From a checkpoint of a small image classifier: 27.3M parameters, trained on rendered made-up planets.
Rows from block 12 of a small image classifier, named by matrix and row number. Rows with one number belong to one neuron. Each number is 128 + 24 x the weight over its row's rms, rounded and kept within 0 to 255. All counts start at 0. Numbers have three digits each.
After each neuron's rows are labels from the 100 images, of 14848, where the neuron reaches its highest value: "colour at peak" is the nearest of a few named colours to the mean colour under the peak. Only what is clearly more common there than usual is listed. The data: rendered made-up planets.
# fc1: MLP up (model.blocks.12.mlp.fc1.weight, 2560x640), inputs 576-639
# fc2: MLP down (model.blocks.12.mlp.fc2.weight, 640x2560, transposed), outputs 576-639

fc1.639:143105131163130140134137143137159104121126106125157140140134161090150116085152153112127128126120168112088101118101118165133116105117121131149121155108136201141134127153100101123130072152126092
fc2.639:116138121150112177089142138126187102091106100123172122157161133118110124140142104104163160132168137143141168127112148153090097122125150088149117142143123121103163128124105106129138101153140146
colour at peak: grey

fc1.314:141113109129118160116101118147127131179122153127121091130137184144159143138131125118120125122121154117160165131180130140170134106122154132175145139151158148120160156138094115143090095118126117
fc2.314:155148135112120167147130129156125092114120146112117108139126127107115172142142121112116121170172130162114096119103118114149116144136150122146146130138148135114158151153071150133136119106096148
colour at peak: brown; grey

fc1.315:088145144148113097127113095152114118141111116095115125106143091124119120088101134134086146144082157131128074112128141134160098166139139115113138120131110119101103119131136093100129102117090144
fc2.315:088098138122117107119106098097089149131136120126131126167161120146137147128112146147117108140116103128137163084172133097195088119187168142084100095146090134131097085112133137091094128124113129
colour at peak: brown

fc1.326:143114096122103075129149073111148129123110103118103111142159185141122142126147106140185129106127114131144076102131143117123139108124092138094096130157111088106112137101148153146108127127144116
fc2.326:141132153177132103102119196149133139137145121114112109147104129152092133115146099111128112118135134116127139120180125143149083111125111123107104105136120130143137131137099112083178134127132159
colour at peak: brown

fc1.412:148107196152126144104158103118152181100154138146141111107149152164113114141116151123106152142110146120068068120132100140126185128163137141144095125113112128147082131159155110081163124097112089
fc2.412:145167159138164146143149116092153118119117091134164122134118136143111162147120102134199131142116117118119128127191104129106087128115115114107072102110145160175145117122139111152138112163153113
colour at peak: brown

fc1.125:171105113160133098101141126161105136193122116123115133143124157141129146122091120122164141105122137115139178180165128141123164102142146143172119114131174129155138132112120115104127093135116132
fc2.125:138124169143084148137131130143138117152116169120129113162087137135146149148130154088137119124150119138135081127132145094171079101120154146165146108118145144127141152154115118152138146124141153
colour at peak: brown

fc1.203:096159094188144121163152132156158136106141125135107140126167144120129135160138091105131123147145174125144126124150134135143091143094125114130109108105140159067159108107119110145117085108166114
fc2.203:162166111094112147165137133156101130107099151155120142132144120110134150137122152118109127085151157117124108130102147114138085093166136108115134101135152125110125116133105084152101125176091144
colour at peak: orange

fc1.152:123099110132122117127127154109120159110095112121168165103152133156118115134145140161125165124152101172094134176114119168101131125089184146116132101111137138107147163161100143133156116150124144
fc2.152:140160073117137120116124122131082147147116114105125128164155075107075143185114122134128132131102144135117115145091123162116067113148124106145073123164137130152119126106140060072125140135116132
colour at peak: white

fc1.85:124130119096111135183135109133090124131152086123118117165152109107140161142134111120126134191099127109136121094129061156089100107069124109144135091137138151152133118127153131118113131161142147
fc2.85:138109150115099144155166098145128104143164153109152109116160106122177097095157164142171098118122162145154128130144130123105129102174088169149121140178164098115129154143168142133150088126146133
colour at peak: pink

fc1.362:158080135158101170118096079156145143121120109147170125150121131092146173162106135144095130140159115127181143112177091172168139105135143120147136114139154140130141133138130156114145114134142124
fc2.362:118158177122176122143099110150096143143111147133147129158137151157162149124107122130076148124129106142151122064139156088128104101108140169137119138117139122117104120194106148132122136152121122
colour at peak: brown

fc1.767:148091134114119120130126167142148138111150143143147128124156108160097121138181118147147095152117148095096128120117133140111115160112095145136165149138098152167091162142120124135156127146134146
fc2.767:137119128088128114111143133121105146152123121133158099149151131097109094118119158130169167143151091114120101105172155136133116118159158120118089148112134132137143132127139144064148088132157143
colour at peak: brown

fc1.747:125092105145157117130162164134127107154125158121137171132106136098144147129081124102173110101119076147156153137170114121109150083139166175181129143126098141137134121142110121094121092111107113
fc2.747:115149116136115166144132126144174121143129130105183101148142179157134151110115101143137095127119200086132121101131116099159096103153122146115107127128109147106145134130126103078168134096114141
colour at peak: brown

fc1.692:122122149134160132100080120126148117167127122144106121146142156120118120116156151127117132144116131119124095162073120138113134113157163112124133133103126112155119160121138107116130121081136140
fc2.692:095133183103128132169150102113153112166131143138142100145161161146140095150133133130182145145143133106139113096114116111163090135144126158102124105118142113124137139177104157120142103138139133
colour at peak: brown

fc1.142:079127139113116143118110124118126135151162119129162121111112152152123145084063127099137127124049126113139109150144119122130107109131114131121108132128120103118076141121109127099110063108088114
fc2.142:159091141100106136176152100138121151142120104129085060130150163103101158122107185138114126169119129101122141120157123110134129133110138138065139125124143128121148081126166144120160152153138125
colour at peak: brown

fc1.51:141121138115087155088133094107144146154127100124127108143155130138103171150158166123116175099091159157134144141111133099099143156119109095151109140100103142084138128095113126153089117112125155
fc2.51:125135118122137155140133152133145118127118125077186144159155125118138137120089095148101113105139116130146137117111137096134160134102148170125149120131138128079128134133165156163168112138106143
colour at peak: pink

fc1.666:151137113117124146110169138111093106130146087135150102144155124156146148111140151112159199148091147152095119163117109108063098129112110115140124146120094114113122101125121138116118111159112132
fc2.666:101121146153105145136118092143104158092133117112115128149126116166138145096122104108143155167128093137191156133144144131134085125110121153110132131119133103098116162094133132153127130145085137
colour at peak: white

fc1.131:123129078103090131109096146137089105066096081169125110135185118110133123152137105144120149157132081114144132121118106090139117132161147138078108132154136122127125114159145162119140091139133085
fc2.131:148125123135151100149150133162115133164209146070137155075132149141130122109139145160109147150101164101103147121139149143161091095128102126108089109115199092105140088151069161135108129128127107
colour at peak: brown

fc1.320:160110113103111141104118113130116123096103091127111132131148101129100116172162186113134178105134155144052142123099173118134130157135092117131086128080099163116079085124121154155098148129132174
fc2.320:097151116119130145163109093098119133145095114052149120146151135105142134096123149133141127121121113156151087101072159108102126140149147164129136149145149115132127123119132151140144159139099160
colour at peak: grey

fc1.194:121136159121158108088111088093128162136134087145090120113140119141112105151115134135129098128061106123157143092105115119126163101122136144149126113139136131128172098183137124132129111122097135
fc2.194:135144147179138130086139161151129145109142142125114147169131135161097132118132113115163116110150106157120135123135106094144074071141119153120145092123142085124150154118124117140165126113099081
colour at peak: brown

fc1.764:138114142139162137107156127162123130149135115139100073126147158131119139103121134129158144106128138106155140173152144114171139075099159140175130163138115129146145126152132142097130103138119113
fc2.764:157175120087140148125108115140121111121127179114133124153147146155118140163106150128137135145152114150088122131106121104175101154152122135116122105099142095125130161119083137133133113092150140
colour at peak: pink

fc1.117:105086102149103142096128122143137177117172187132130120110121176131110110150155123087136112156086124125102088118150149116124147140112126087104148125137107126111135146127097079096133136120120115
fc2.117:101110143142140135147149108125115133108135148109141117130137118147137169132164151115133137154108170114148141152119122145099097148120147096140109151135169126092155103101109126117115114136175105
colour at peak: brown